A small class-conditioned image diffusion model, trained from scratch.
Data: trained on simulated fluorescence microscopy of cells, 2.6 epochs.
Rows from block 6, named by matrix and row number. Rows with one number belong to one neuron. Each number is 128 + 24 x the weight over its row's rms, rounded and kept within 0 to 255. All counts start at 0. Numbers have three digits each. After the name is the row's rms in percent of the matrix's.
# fc1: MLP up (model.blocks.6.mlp.fc1.weight, 512x128), inputs 0-63
# fc2: MLP down (model.blocks.6.mlp.fc2.weight, 128x512, transposed), outputs 0-63
fc1.63 102:166173138096079123084120151096088160150122113130145110101131179090137131119125145150115109142128140133164120150184094137095140160141122175121102108160123136136141124090131073114144107137159142
fc2.63 105:081093124123183133151110130171146113135095112141120149178110117125146116146131152132138178120124138085089156102121142101144105118106135113137161169085130144162112107146143122127108134115151111
fc1.64 015:140124129140085138093110136145153152114139104176137118158162134086122160114092100170095117170136094158163141121174125124126107106133142127136139089132154158111150145093145133118094160164106134
fc2.64 042:121129119118169112144146080117133121185136124121117147117078109119128123142167142122138114080107099088124155102100137092094125141104131133138115118093096122173105123152143137147151119098122144
fc1.65 054:162117125111123148080125106091134130155175144166163084144115115137115156092163168128144145099159123133131099132156133179130111136104137111145128155103136153080136147130146126104138109141145132
fc2.65 072:103126125108157115152105129170140107161105103113092139148110136115118110174125139094147104140105104078084153137117126112072162101159114148124088084157119118165121125161121139106131105135137122
fc1.66 027:158144137091101137103129175161095128135088118134158092124137120072137114145078091104149118119143162145128129112148097134126164121175162138115093146088122141160143126151113111150092149116133105
fc2.66 044:127131139130166109166130075110129131177138129118085158117095110152120121126167131134146115102096086095104143120111148104113129141107105141151141116104087120179115127147143137147173097111123141
fc1.67 113:118154129126119131130125119185123169155130126137152120093092131148125144125146134108109102147168119105146112091165146126115131093115089100103141130108122099152179114178137135162104099147113126
fc2.67 108:158104125149126143142108163117145097106137121076113115137173144120117134138097093193147138135110108138144138137128096110159131155126169141152124145113109131124074110113152115136165154131116125
fc1.68 091:145153162092117116140167174117128108146122105125121107124125113117136099133149120130148149121141139166090113123102084146166182152149131156122112149120109124129127114104090107129121129085102155
fc2.68 101:109132097158161125103085089133149156115125123130135146098167119145116133091113118133135129141124124114156174154164135133090070124085112104146135114120141129157120149133176121137152146148150122
fc1.69 103:148151172158122142135097126138112118099136117108142114151118117145188157105101127109150113121111133111128149165120184107086126131144114132154147105136165124131086107095137100131110155112078119
fc2.69 113:142124109083107125128161177128148139154116150155099135122128148106088107120128121158129099120172136121123108107145105144214139142128147099136111142139125138112163139116127141081142131146179121
fc1.71 102:118161126117120146143144159076126100136105125098114115149105096135118142077133143078161134103106191111100133114149145150118127097086161120141107079108076135135149099125154112162143100118131143
fc2.71 108:125088114125131109099142118141118135133123121148153133123156117150169102147130118181110139177125117126137123141110122107153103131154090134102159174147211121154116163142124119120133164149126106
fc1.73 098:138124119112138150149095108139114145085137128129118098137140092112150103129127135106110095097075115097120127106131128104092140147165143123179140123114153132145140111084152106130118132148166099
fc2.73 095:117135127086151102110142153115106113187091107142108173110138128187130148152110143167121167169158117176114102155067149132127139113096153146121147144111104113136106176157139134141098132125118167
fc1.74 124:146084160164110150108125096110152168105091116111134137148083174107132084126128137116101141134146140073135138151155127116153138127128136114156082147132142128137152147135155151148087124137148102
fc2.74 111:109130121144163130093150136132109078143160151135162111132117094134157154127121130157104121107133113132107134114120108131118092115158164121160144126137171123102121157113140109158113148095104163
fc1.75 015:136100116164121135118166130094138098155191102123155090128102126143160141123116161094117096153105116111117166119130151111094108077146111141141105136135148134139181136137081111101151161142090093
fc2.75 042:118132122126150110135138085120135125191149125125116146118072114126125130144169124133134116085098098099125150107109129095087128142111129134131123132088086131172113134150143136144155121116121150
fc1.76 103:072171121138135093118076106147132123095124143149100156181130138103137103152119134102087099147121137140166159122115148113114134138151106134146140196136122131107061155123157141172152122112161135
fc2.76 115:145103120122100161106170155087092131106146106148138120089139118144120184109166153147132169094150128146079108167125134145162111121116130136114108083126136133174189139161092091118113129122086121
fc1.77 134:149119140119135128103134137156128149159127135104146096124092114140137063159099153145148140119138156155113090064156128089130098103134135155110102148128126110137144117113135150113120139153103154
fc2.77 108:119095120172152096148110123131117129128171112133112132165153153119149157131144119181090109132103100139145137148111090164127180118103130117143130088161152186123115125123132114103118198078142110
fc1.78 057:130122139066131142116135159132118076190165152158102162077141167115118136161086126125170115138118109122142173139124125104086143128147133133093097125150138139102160113108135157122089092132154128
fc2.78 079:137110136145137126145118071114126178108112120104103126169101108145170119106147121117145132119129112128112097118126131127116110147120141138144160101111143085179125158152104118170159149165106118
fc1.79 104:111096128121093143173097136152092136134156133133147120144138099128094127126154115062140127099139126073125104109166151114154118114116139125119110134122130135096092163121136164118151126111152127
fc2.79 111:146148139120150132090146133089152132114112126128103110142112169128164117137088127196143127108106111164145128131093107124140112125116118115124127124135123112132154113126123103102113109150129129
fc1.80 021:129150108113168126098138182143122153190094105109158112117125133107151125121112106136106158131172106144163126089162155111140102158123119146130168133136116122102154123144145095136141153155098113
fc2.80 044:114131116134147111163142079129150120176156130121115141116075129119121120140161144120132094086107096104109139097110140098096125124104138122135113110106100116170116127153150144139144112086122136
fc1.81 116:076151147106107151146162107119156170132102139129120143140162149116128076149154123171122156113143110127110181139116166113095076156138167113142106129128121160105125114148116150142147150129134149
fc2.81 122:156127101138152116135121148146112124124130113124130124105102123132082162087084116079145112126099137151137089074121093153165166146118101133113132126112155097147119139140138121122112113158124087
fc1.82 114:159104100128118125105105127147118138130148171146138152135121120116115102134091168097165109141148128139116135113151123073113112134155147098117136138106150102086158140134115134126159132148154129
fc2.82 107:125127147140149129157153114109183127134116085075106095172145144159151162112149116146129141144121155137176144153085106182146143128099155126168145152124070129094115117094120165149111102108123130
fc1.83 120:110112107138126097119077141119167148078154144112137127103137140075145127136116110165096125150161122147113162130150135088132117149115138130143101097137151098137144114091125150129146118101143086
fc2.83 101:149150112124113139127202140146104108160103096115120138155136112139106123148154147118161165110115153097125132137124143143132146121153121121152164129102115134101145149165147101163117122142117140
fc1.85 103:165162122095080114153148158120149151118136194091106116134165115087093115123089129130140160134137125130142138095126121150135129163165114109096168166128102132100141106125099144099140090104145113
fc2.85 113:142111141159142150091120074118114087158116106133147160134109146161163154102116105110170119120096100142122121154108137075140106090108143138151111117146128162120078143150143129145114143167099141
fc1.86 111:082112133127139135144140163124108109117121127128139140154144130146101163126098102140138102065140135111123135113110149147146113123182120115130127073100104158113177154108163158091107146135121103
fc2.86 100:134159122152120111132135134120143079075164102143124112114104120150133092085159140112072128151065122148139131123085075131110109097135107157135166093092136102099080121114141171166145129134088136
fc1.87 106:142154109119163119124111114121120172125116111167130136098170158101129157107093129129122112104140083069104148124134174157141138107138074150144135072106139120148138131096105146108075123140192142
fc2.87 114:135076138141094150107124142139135108125113141125132112165109136148145077126124134140129129179133133170149119162129099092089117120119143119111158169153133113104125126169150101167141132121083121
fc1.88 092:168087125080110136143123111104136106122120093111088137144154138093147135113146097130117109119132124146115116112181126164121157092072162109152134115147135143181124143145128118118102117049154115
fc2.88 098:106143163151154101115156131132133120134133168109146145149100096157133149166118151117139163132131133111140123148135096095092129185148082146109167129123108116089092120110142164152148121177115156
fc1.89 109:137146140127142139114133076122111142120113109119090115114159120130140126154145122173157162103129112130162137122103120183199130161177052143117103108127137133135151094117112132160143143121130129
fc2.89 115:120127123132092127140111180128126124133151146127154161175109155137105131086124117099127086165104157132103112144164133086101149098096186165154128151108132099153074185139123135101146125121123118
fc1.90 097:141125093144100192162072100116091146130096143146143131132141134129159120139153114145127158101129109126138138157069105123132192116146110141121167143099118077105138072142137132086102121142121168
fc2.90 108:105134147122093094080181174085110128143177128139112122135100134108135121144134177123147104179119154142134102110196122172145106139090125085136122110117173174123129160084119132174099129126127120
fc1.91 098:125147140158120093096106098157140129084160154135192114110110097140110123094114075104113126178090059120128143142099150131127103162145128127126117140123157104125125159112123130139157125141145103
fc2.91 104:147120115127117145128137100108140123190095156151110145103146138134101091151162137164152102134148129104113142139131127137122142096150099114165120119107100124102129121125128123127139068124115128
fc1.92 101:130198134124133113113119128125163126116129170119127151147145128105121147140118119138129157149125144112121128123111158133150141112101155123134137128149108120121152111114140081094120115104125120
fc2.92 115:121071122104121142138119117130118137135116108142150107117122108142144118115124127096139096121124115184107152140130104130139121110174094186098086157101143136109107118134092173148158154131123121
fc1.94 100:112133129185090087131108172128129141132119099124192127109117098122143117134152148128109137119134105085114126156139100108083100161100127120115182119144153149144142106099129116155129154131125110
fc2.94 119:133113148097151140147136088122148124122151171141084140146132151122139130166092103100165127133140139132142128084092132143181106092160111171137101145126109102100093152129153154126153107120141147
fc1.95 114:128111094104102147084157147126144130143122103155134106136142171161153102116150122132132108151146144207170110133113134078139109104122114137136137137122125117110130175127159164118110111105173086
fc2.95 135:150154193113140119149087140103126156109126154098114151127143101127138160131126155108133143083098127060125141086127140171114090106125133130131144150109137136159081110116110079157134158158129193
fc1.96 136:153153175107164126139126131099117071137126121132131126136116119103111087156146148138130134144144106078128123192103127080114121111133137192131125150145201137141127126149093158116087145132119179
fc2.96 119:098102106165112122090117118147131192115138143127114117116129118152168135131124118162095113097096149183141177078131112182154162138114141071133100122109086141115144136085145094132130118128140067
fc1.97 030:142104127133162110156135111149151168148133067105147116168112148102107102166123178149161149085086149148133133137096158119117131111133095105155128086121114126118146138126158134093174132148138111
fc2.97 046:120143125127141133122132103116101117159150152117100140103093090149118127107181095112098109094157045100119152123115111133121141159121142143116122139082124136176104133132147149163128120106122133
fc1.98 115:114125133137139163126191117143148084091149110135119104103115121156150104143109137142119150103158118134099115146170146152129128117148137150096091130107120135121149096132095123164119115108092159
fc2.98 107:099149102120098131133079151100121207134110106116144113171077141073156170179126122112109153131098112119155149128078136139143153152127118103170147140129146110145130155146113103113118122112135095
fc1.99 023:164136120162140129139094113138141103153135112146152098093154070152092133108127113138136138140155140138130118122091132181122157119107100141161119136111129114077140103151125168106106124057104132
fc2.99 045:103132117130157130121152104125129128177142132117113144120078130122128124158148136129122112088085096108115138109140139092100107152128151143127136119097095119191107151138152106153158141136134125
fc1.100 017:154150104153128145118123141134099151129107119149121128156066125158071169121119086142156133126146123159140141150108112079146100105106172158141092128179124134129143123108136087148110126144121149
fc2.100 043:129135121110168112149134087117134119188142126116105138113084106119139133127159143120136116088110095088118144105113142102099127146120128125132135115078097121175109132152132151153151143102118138
fc1.101 120:138113090093144117129131111100114126126119171139137149105126154138105139132134132112113138155117115146105140108186108114139146153084093098143110118102180135146143124109060143135142134138114098
fc2.101 105:098131095123131140140133186122137164124158127121123193117137183111131109127153147163089119141129111141135098118105142088085100129192126148153155135137124139153142126138131132087111170119134145
fc1.102 099:093146132163103087115065123180125155145121164103161135100120149165113161154128095061137120131126105111144133164154153111124101132165130135128131122137143151131120130125131138126181144114145090
fc2.102 115:172108101098112142151106121135144103099100073149109121156149119106118084099111133181135175142137164137135133139126128173134133113106134122119135159120132115088123141134127127162118150150124132
fc1.103 131:171122114160121136108127090137087085083155132119140132098116098149115125125126086106137119152145110122144200096122127139139113132169126161124133148088115086103145159102152125131116095124106101
fc2.103 117:052123166139141111132124124142176155125098116165126078142130154127157116126121169172117133139109167124112075159142117131123135143105131133124130117144109143133112075133136174170149149124107154
fc1.104 126:140088135126143101147140156134126117124109168136114147137182143134089114114096179114136115082144157155134132136132144156110117098131079108132148110135161137115142098156155108142091115104138142
fc2.104 112:140143147108117120122118108101169116164112076101105098117088116096138123160127081140165164170112145170153147108170113076123131142104186135143148140139078113116107111134109133099136143136112132
fc1.105 020:159127137086108156123120136157113116114123114122151117117131121146112087151131110138173148065124119130113147148153118134129110108159102094086153126153148080087105107167157105132127097097147144
fc2.105 043:114127122146157097134154077114132131188146124118111145123071113121131136133144129128133107100103087090143150111097143090086134147107148136132136116091088124172118139142137136131149125113120130
fc1.106 112:104126127095174098125135184120103123130140146105135089140117153066150143133120142160140121109117125112142120088134143100113194139117096127125163077115203141143100160094090129094084130137137079
fc2.106 108:118134103148120122159118126120149123134110166147168161123137145155099145106132112146085128151165124133170149151156115127159115109142130122133154147156076115116167103103163152157111119147126204
fc1.107 126:111140108108124091143135130112114157154132164115141169113133148095131158115114105111134111128094134116088134093136153126120126106179105099150138107157087144092149120144130133112107145149144090
fc2.107 101:114080156139112160130138121144122124087107125102149088122124142126141071165149149149098146150180125142144155130119160133113154157083164119099124101131152119177111144131108102175166144134141137
fc1.108 067:171126140107109124142151122145141125172111158148097103149148143127135173124106115106128118122137106110168115115177110101119118134159106111104170134146121139053141086141152167137136151155146153
fc2.108 081:095122126124129122150101092138125118111134077118123151121100099110133116107139157150114138118145162130093152163114144153095092151090124145157117127114103089197142138119118120127129139119098067
fc1.109 017:152140131116153109155143135114130096124127154105110132139167118088122103159151131121101110095125108095174103130143160107121099112159081142089138155156083153105158141118114109105136155135110117
fc2.109 045:117141110122154121144135082125137129182145109119110142117072104126133129138151130137136116096116099106112143105101133095096121147101136134144131115088093118174115121156139157150150119095126139
fc1.110 110:132178162100093134172148197160092123146113116127157117112134115168131144130102084099085142113131137106152159137112177109148155112133108131131167097147152112160130111107166129108145115167086192
fc2.110 103:143108102106153123099134113107117143130127149117145137146136152124146125132116165121145103117106086105076147114138090156076076125107145069118071130125104126077160139114074158125108134092167101
fc1.111 123:135119081127162131096134165176107153146116133094180113135134154125131161143118109192073135110151098143106084137117107110125116132136131116116093096146122152158098145149150145109117148109146111
fc2.111 100:099142166135153147123119107097150122085121114133079125134155131123098116105127187057149127147126139127183180134143138149153127122158129146134148163106119131113147100121111122134128093123124109
fc1.112 115:155147144132123101161105143071133104136147161126137088100110105089119098137136120143142136144093112083150102133115068158160185107106109148092163115153088137117108140129127165141140168125173128
fc2.112 111:108143117140116138110129096151146154118110111104126162154146161163144118126119121144118082124169141180119155154150183092105072131147140091151107104097175127141155137111138112114123102105080109
fc1.113 133:082152114107141091159171134152134130102112133102159121162164111106092104144137160133099143125103087145109158136146082088138168138102143167125158158116138127148119122177110116101143114155137138
fc2.113 113:177117139165119145108083157073124130159114126154136133104111173130129160118097085150158150152149143137139136111119123121144091129118096105131107113124136114133145129116141141155122142097132146
fc1.114 078:136135145094144164113139141149121147118135182147150174121124124111113167135123115107145105137158096124105176150126094103126133098121149165115087175124131157138131178104094087105127094115136142
fc2.114 103:131099149139134143108097101096158128112098090081133103125138154127151090131094143143168154105121170116136133092140150116100151138138092133179122093156147087118146121134164131153117133177128113
fc1.115 103:116129142111118166166121147123139131049097176136095124115081119077152160122129108165125090128129126135092151139097133131112104151144124102144150136125137158113142139122136153109167117093097139
fc2.115 118:149122093151150098106142124118140150208141098132164124132138116170091089123106142100131169122128123136143116104144136156115117116129145167112122124111110100167142152146102102151101153189146119
fc1.116 116:137115136113097112138174138109138135125117123141147126099132135149098098156120132139150092163189118175100128126109103158118115074120162139109158138119093125158131138138092090126138095144114149
fc2.116 098:096138122145139132167108128157058155134128137135119133183156137137098145141128118123145150113099156145136120089137171149148160149143134084164163122111150141119149104123113153121142148130130151
fc1.117 105:123190126150093142124121108121151154101131130113136106116128113107126141114125110094116141158150165113125125119091123148084068134126115105099171122105129124068131135159133103151112103155139105
fc2.117 103:103120144098141103155136140151157121111096110146156158148125154144128107135124144146120121099119092111106138116164131074176192113131129136144091142120121150184144129103103140102153111105126159
fc1.118 079:098090125126138146125147149147117158111111114124139083173157100177166149102140131158128148091118106099085140081128095161122126173155108127141123166107120089154123093127117110158117120215119133
fc2.118 084:160183174106114134161118101115116097181120131118113194120101142093098136152145095082137092130141151153126126201116112074120112134127116121124144109153125145158108142132126154125142127072128156
fc1.119 122:141148130121111106192203153122144140106122140118124114121151151104098153148135185098125124168137124068151122116150128138135097138168119106140155160149142122086174105124124101118133098142106155
fc2.119 113:100153119122112137130069118115160142142147155156134143102164100131113138080101100135155155169116120158090165086116122119127109143107121125110126144158105116121087121134110139155113153128146098
fc1.120 114:170112110131153116117119134084137131153123103158085131156133135120135127118076157161122131135125133143132112093110123158132127129136094206149151146120131154126156106103108096095149132107113125
fc2.120 113:112141173112137123153131115137119132093123161107162160099134100153105119162145113144120137139165120109098156145164142100130117164105143110090091109142114095137109116105137135164120119136148167
fc1.121 106:139108143155139131177082136131116170160156143134118086130155115125134113141141104126107137110175096138154145136147180123174111133147106139108102127115111144119157119120103176130107115138193143
fc2.121 112:166172125134117122093090129139160106088112137136110116113097110121145156125099120156129107151115111073123151126080042159112134096120153138148152121143092114110115136129117093134106111093098148
fc1.122 016:120108129119093119153129111104153101138145148105149131137134096117141077111086128154107093127098149101119144169125157099111086098149143117117177097155121095134129119120136132099125108132102139
fc2.122 041:116137126127161123139137080121138140179141119123115132113070115125120133139167138114142121074118091105131144101104127095094135150096129141144119115074091116174107121149139141145146123100130141
fc1.123 112:079137102092077124132129127126138154112141124138117173113150145139152160115116158090147105120127145149122107135101148113118128089176126119143128126146096152130134104140160136138144102143101155
fc2.123 122:174117145179171122120135117158140096142132145125150099134113112116113097129133096160116185145142143104148138143130106157139131110059133120124095143125188083118089148124076132082119145117147103
fc1.124 094:154143134096177112109165126100109113148138141129111130142132125105119108150096113154129163128145163197141103110123127170150102162106147126087115117137091172164113087140154097119124131146131160
fc2.124 100:141106105155097130109139097155116128136117112138095104090160117137094126109151109115145118142093094119108128101178113091147152146120115151133101156122130066122116166164114125137129114093124123
fc1.125 080:131157140129136131117150103147104137116134114155156098142144134131121136162102093069140098127134097142148138132118156109076110147101119124138163138092098152142162159110173133114189125128132111
fc2.125 093:140128127131119126138091157139148128118107140084102147117132101126087121095137123131134134151143110100122129127130125150164152138194118113122099135144179111137085129120120136148034157097118147
fc1.126 132:151103126141132142148092182079135125139119141116117105114122149101101140108117143136127165094105152111123105160122139143124124134089105089157145151098082131140149195152106124163091113132142080
fc2.126 102:106161119120128126136155074177138137080110107134158153133136107144147111153160109106111120141129110142109141093121143120137132157137137152105122123183134146098101079108108147101143136089138155
fc1.127 017:153154116109121120120100142101127123157185150142150102134137104098158083087133133101147122101166146152126147148148158137124122124120151111158089137141112104130116139096152144121142130124113109
fc2.127 042:113135115129160115151134091111135121176139112118110147116072113130118124147155134126136108083099099089126154109105125100088130140110128135134125118086086119172120132161140138134154114105124134
fc1.128 119:145146141091107125167119095159137158117047146065130175089114123105161124122129127129136208144110139099139120096159138116116116129086144155120104169120099094114122107140133123143155108096148163
fc2.128 131:127103121142138151125136143129120115099179105180129102149129162128112139160136101157128090126150186155137124160105138136136106102146096077141121142134164158104165157087112123099090150155116100
fc1.129 022:102085147144150162157109139099107132103099090102153147120128115134118138133123170124188113107099127155139173091121097155121097119128112132137128155158122148156134074135142134130143179157112128
fc2.129 042:137147124109134106130160080118133119183154141117111150116103141119126149153151111113111112099115097108116126130112141086101144154105138122109108104088093111162107148142135132158147109098140157
fc1.130 127:110175163120139134140142158130091153135149160126130150139126079119144156112113116119119114089161162142126131111111129107105116170124123113125104116159132127102112160105130081107132109174135160
fc2.130 125:132089071146128135101115097093126145126083109148112110083137131116126142141149152159154157146163118119155127124152128132107119092156124158103153119165154143148123122177128122130088114118123079
fc1.131 113:089138147161157105108106120097109128112103135139102132114088154087108163121134117126108106125146098149137119136116126121131098133166147167080131162130102154096087102150172097133140164145157115
fc2.131 139:131126140080087136123147118128145103102150118129148116142145125180151122183142164140122175168135176104092138130164150113136152133088100090150115097131162121127139171092094132140145094125104118
fc1.133 095:138081186083144118164101148109123129130096130133138115122131097120141103173153148145104115082096108125092132125119143150150141164072138120140153122163129153121097121143089142147148094129165175
fc2.133 106:147175111163102113112138137154171167143129131102123127135139122140109143081098128096151147146140135139166121149125078090112135101174123137135115140157133096152149143120128120120122123116107092
fc1.134 029:182161123108145142090114130127110128089148141136147124157141107155133134129151122159114079132102138117094142150160099151114170120113119096158108077117102146130094127121118166095123123122125169
fc2.134 049:102119112123162115139129068127129107181135143109105145111091116095117148112164150097141117096115103116116147122114135106093126109135132139120121137109103116172146134148145121150165112122118098
fc1.135 037:091135161131143125098113131144133104127124165133148158162134121128130150159114176108134123112159159123124141112150089149118101121124141159094082076164145148155125123043118097110126098144173126
fc2.135 053:133111081119151140145149103126103153169135094135115109099085112125137116118153108145126122119072097108135140097110133093114155152102089122164158183074103119126127130213135130151141128114103126
fc1.136 106:108165103148114091148139123140130135173153136153167087173102105121135117152139103136153132138114113129143118131106149118141123073153124096138129109113173134117141133149118137125132107136099090
fc2.136 111:142105175093151144130144138138147104101114127107101179071138133160116145111139131104114128119126117134128115124152102132129129151127135139128117143129126157146108113087135112166127165107104159
fc1.137 078:108134121118123167103124153148085107068135144143144167100107118076160172113086105108099067138131094087173155095107144098094120134164157153159122130122130124170154090138144108150153146160129116
fc2.137 103:139126126147170120143162114111121138178097100137122111142153133166109130145157156143130190121124169145111106131111111126131127135069083091139143123117124106092140182135119142115113093088111139
fc1.138 061:097140120084143105138100149131134164125146108135135073113162147104150146088113143156149115112118114166139115145151179126116103109103097180176116073108139137113131111099126123084129109076114102
fc2.138 089:162152155171159133120169135134132114174150159136130186152072094184109137148136126116103134120093102100115153114129073130145141152139155102083129168139102113160109123116145137188133149157140167
fc1.139 121:158132102144133159120092160140089106147133142126144117134123169134143148179129134130097077138158105092168116165116068150123151092124114138130147112126081136147112140135170111131113150133128155
fc2.139 102:088113171110100113094153146116142123133143134141134139072110095112079114121111089147174152136109135181053106113129193127103134148118163113109112156097166108116170137142099136155117118142129079
fc1.140 113:112121166122137139117157117148104045158147147156106101099120119099156073129128099127126133123115117134127130118117128122142155137096184157158148121109111125149183079099117131105130111114154126
fc2.140 105:128132135131153091162107135140133195118115136117131123111113109156111129103129149135107112169120160130134118118144117117108103124138101122129148149178091114136089159146180090141154149141117104
fc1.141 126:099131130143151127136156105091125170108158166135105136121136140106145115144145152148130121147140109153111120104180114134148107149149147143118120113113114128106158081083119114084109118110133124
fc2.141 106:117120115110112153114113096165143112142089105161179140149142145133100112135114124144097154153106130117151128121102105114109132088103094122131091124148098163106111153135126152136137126140136122
fc1.142 108:105146107132085137142099158120160108104150120176112128119179123158099143098124130109141085141084129156124115126087112164153108124144120123154109116103154147130155127164088164158161137154097105
fc2.142 098:156105113126176111123148142110081111138129148113162122116081126121164114146155144101094132103166129081117163138165127106130105119141109151120088110146146121116107105134136157092125104068149123
fc1.143 118:155121140123106146121118112178149151121135118125131112151133128129157130086173133136083117141109117109095123154169117106127149105101096156157127156130107122155158130151141141138102121142132121
fc2.143 103:101130110141130140088114113111080115162126151131165133067122116096102178180121110135160154120146152159147138120110139128145140162146153071117118087139107107114076133121115106136175091097129116
fc1.145 106:114152173124090155164103146145138113136125109177120094188150148124154137093142134110099128138112108123138086119149089114141108101137077103161152144123099108121130065114135171127104132141135102
fc2.145 101:159118095125146094117134147135092131130111153110156167103099113172114137140099128157130147121145159122109119136129154149108175151145159143119108129117174174184100177153082086110129093119107150
fc1.146 016:134088109164112135158151157133138102099165163093119122131125137172144126148095156127131115116132114132114128103147089136143164114102087181142107153153163155098157102128163100119168123101154131
fc2.146 042:116142122125161125142136078127137122191142118117110142125080102118132128138163129123132122082104094101120150105105145100090121142123136126143115117088087123172123133152139143142150121107113139
fc1.147 042:130106135116123100124102158125116078131132131110138080125078136131108157198121122112091117121124111123174142156128139117154125131107129137146162146141133150141130115120125120134127183139173152
fc2.147 052:120155133127139129114104102100146146180150136150112153137122084130145104131152144131169115122134119086108121098100103133095142114115136142119124089081093113158107150142120150136155116125113116
fc1.148 106:140192115136176146130178125156154130131115122125122156129176156129125120145103166125117137157120128125073158140131055136164086138166139130131153113129152126111119137116115135115140160108144131
fc2.148 113:098075139111058078136099133093120121102088118127133116130127102128097144134126105128124145117131115155159101100149192124110167088087113132136127150096134140118135132147117151160107114169115108
fc1.149 097:170145131120124167146132142075138104132163148110180116121169103127107104084134119116161132146096081147146112137182122148098085133119159141130150108125128132171138108115165118113126119142149109
fc2.149 107:155125165155140089120110094169131150126115116149091136118101146140145138155115107124086131118142179102107176137075147122137188114148118116136119133127169108085118153138117121144174123122098138
fc1.150 123:147167153141142149167157134103177134122136194107130116129117182116107099138152113117125102146131146099154146135146134116124057141143163142093080142141105158095121134119107118105124110133155136
fc2.150 107:104162150093081092133095116120133142117122102193135111107170100122119158103103141114125130184128123184124117101132133136113177146124106116159176134130111115108125098135142128159164120118126117
fc1.151 018:132110137115135158106162142157119138098126120121148113103167165149103193129071155064117122155123133162119103120135130131129096135124107153130136173177091094148132090110112107131110144168102137
fc2.151 044:114143108120153109149127084117123118190145126128105131115080099116120109143168119128138113091104105081114169112101121078094139152112132112134111116086109121152115140154144136153157129095132156
fc1.152 121:141143145169108125097180143167115085162131125147177107137093093124146137112081137121144132144130118160140154131090126116144126114152127113100125177101090125145114090108137134136155132168112128
fc2.152 111:161117103123137151183100096141123148122116118113116122128168166135121140159183093118087179154138127115114122096142090170118120138117122094161131103147146104114138157109087158120118126066165105
fc1.153 092:092144145130125155106138137176127131147158144137139139132125145117119135176118134148145142122123161168147150145127094097133166175142125147131182125137104160124106119060134130112136106155160112
fc2.153 097:164103116142160115126094128122170142133086091102131133132136098105143124100134124118127122109131077124096161128164156170115098119119106094121100134132139134143142122183093122126095150105128151
fc1.154 119:129126152138075102103143099083093119153136118116149116102113100144136173141139172111122130110129117123180124085103140107159089106162104132149147101111138108167121143118139113099144163146165109
fc2.154 126:137112132127187175106108149132137124115123130124130096155162152075102101107156150158152115121130191163098149184127107122107141147117140134161103135156114133126109084153155118104149117117145113
fc1.155 110:087098162109141095164127122172166177127117128129161182112111145075128137153120121170126116147110141098125142125128144070088152142147160124115115161143096092127129121162132094113131134134155082
fc2.155 108:165165068184126155111138130074097125109116145108097090113157115166118131097123103088138126119126114151140127114124107174155116099121112158152129116148150145128126128113110156127127117141100151
fc1.157 123:117121129131083156114165134148093098139108132145118115131168116095095139125136129147117061118148160116159096121098105129145123143162151152165116174125136173132157153103112147108118102125098126
fc2.157 101:078139094133139085119122109132162133122139135172144160125094115164151136119129144104091175154083113144100150145126145119101109088136119107100150099071124104087139110072163149185112112131136111
fc1.158 118:151119088128152131117147146120091068108114132154174107137139126145104138112138133179143097137107158110108111140125114103106172112131094139132126117084148104126127113136160164107134111167124139
fc2.158 101:129141168134136140122128120150168150117193111118111151132109142143152121143120151130105118124120133115122128120137116130138065124124144139140138108111111137142135120098160111153100129126123129
fc1.159 037:109130130121105123161171124154123140141122078071173119111080121159160086086160137105133148127138142151116143108127132140166124117147116105133134148124141123160138126133100143144144105141125146
fc2.159 055:145105113156164094113097095109133143146157145147089158133091115126103146153146118120134088112120075083141141158092106109080140126122160146143107098096111104128108128116154123135141134114137122
fc1.160 108:104140130082152114118117172143129119129137133090110127100131140126141096117099143105120106161144129138177133139119094172086113099098113108137109116139129164152102127137142153175141101157133153
fc2.160 116:168105132150116146115126114146130138086135098166138137144137141140112200126125127140110157124133148131094137108143148115140162138145121144132136159108141106094148143088101112094074157124121103
fc1.161 112:164118086140130120154121138166104140123107107090133172145134137139109145156140125135132145136106181144116168102133091128122165120087116103112131075093127101164091144087163117144126129088141084
fc2.161 112:102141183120112132124135133108133143122134143144094096110122140138163123106126160119135121128152133174142114098097134134118086123156134135171114128165134159129195078157106141132107099172116160
fc1.162 102:132160190102164113153081092111120127162118157104094083101133091118144109169124111110122127206150120128100132163108136128115128112131138150111118142157122098143116159141115089143155106132131093
fc2.162 117:164115070145097153139150201135153121075133099119132158143119158138118135107171151168160135093102157140114137102144120130134129133135107112149124167115121134101157092121108125121090175127183119
fc1.163 096:119105132158129125131126174143109138133109143122130148146132129171103111125140129147103154150120134122160136130136128138083138094177178148110106083136141168120095149080130094133114133127128123
fc2.163 110:139123130137120161115126115149145109115149110184125104168137123119146172131145148131140116099125131106092111122097108122165131128106105107129140142150133125142173127177144150128149117132132114
fc1.164 111:131140163118140109135146124116080134095101171136148142182130132120148185133097103104111126146154128109130119148078187157164100137134098114139166128121105141161109080151111108142147079137125153
fc2.164 100:149124097113116148137126128135159130150149139131107135088131137129106104109156117187111155120112109106085103108199081134137136129133153135093114124169118087112118141127117148121081144110110138
fc1.165 018:162127128135161144094137132148164134088116096121158100146173155159145117147140116096138097097147139109129144110116142145116091087134093127084097111122083142176146128129133154123136084170084144
fc2.165 041:109131119118158112141146081128125118192145121116123134118081106112122124145165125135139112087100080105124151103108138099087126152114133125143131123093094118166108126155133157147155130103121135
fc1.166 106:122111169117167127085088126145141128112096114162154128133144142107129109143151108095178143139122150105094160183146093143113159101114148114175139150050109116125153146128136148105124115113151134
fc2.166 111:120147102166075112164169132116131122118161145079091097122096118153135160133109150153093104135130105121167095100122128113133079141152133161085097116176116110135104110122117117145107144126116112
fc1.167 115:112148141091121150094154134165112123116128110144115168114148126130142133159136166118099081115134153109129096138139107185095125134126097121100116103091125123144133135101135144140148108176158096
fc2.167 113:180105130142154089153142124112156121120118152137146108145130118094131093105101133120140176116129126139106147120142130136139125134137125137146163136192122143120123128165087112097109145125130164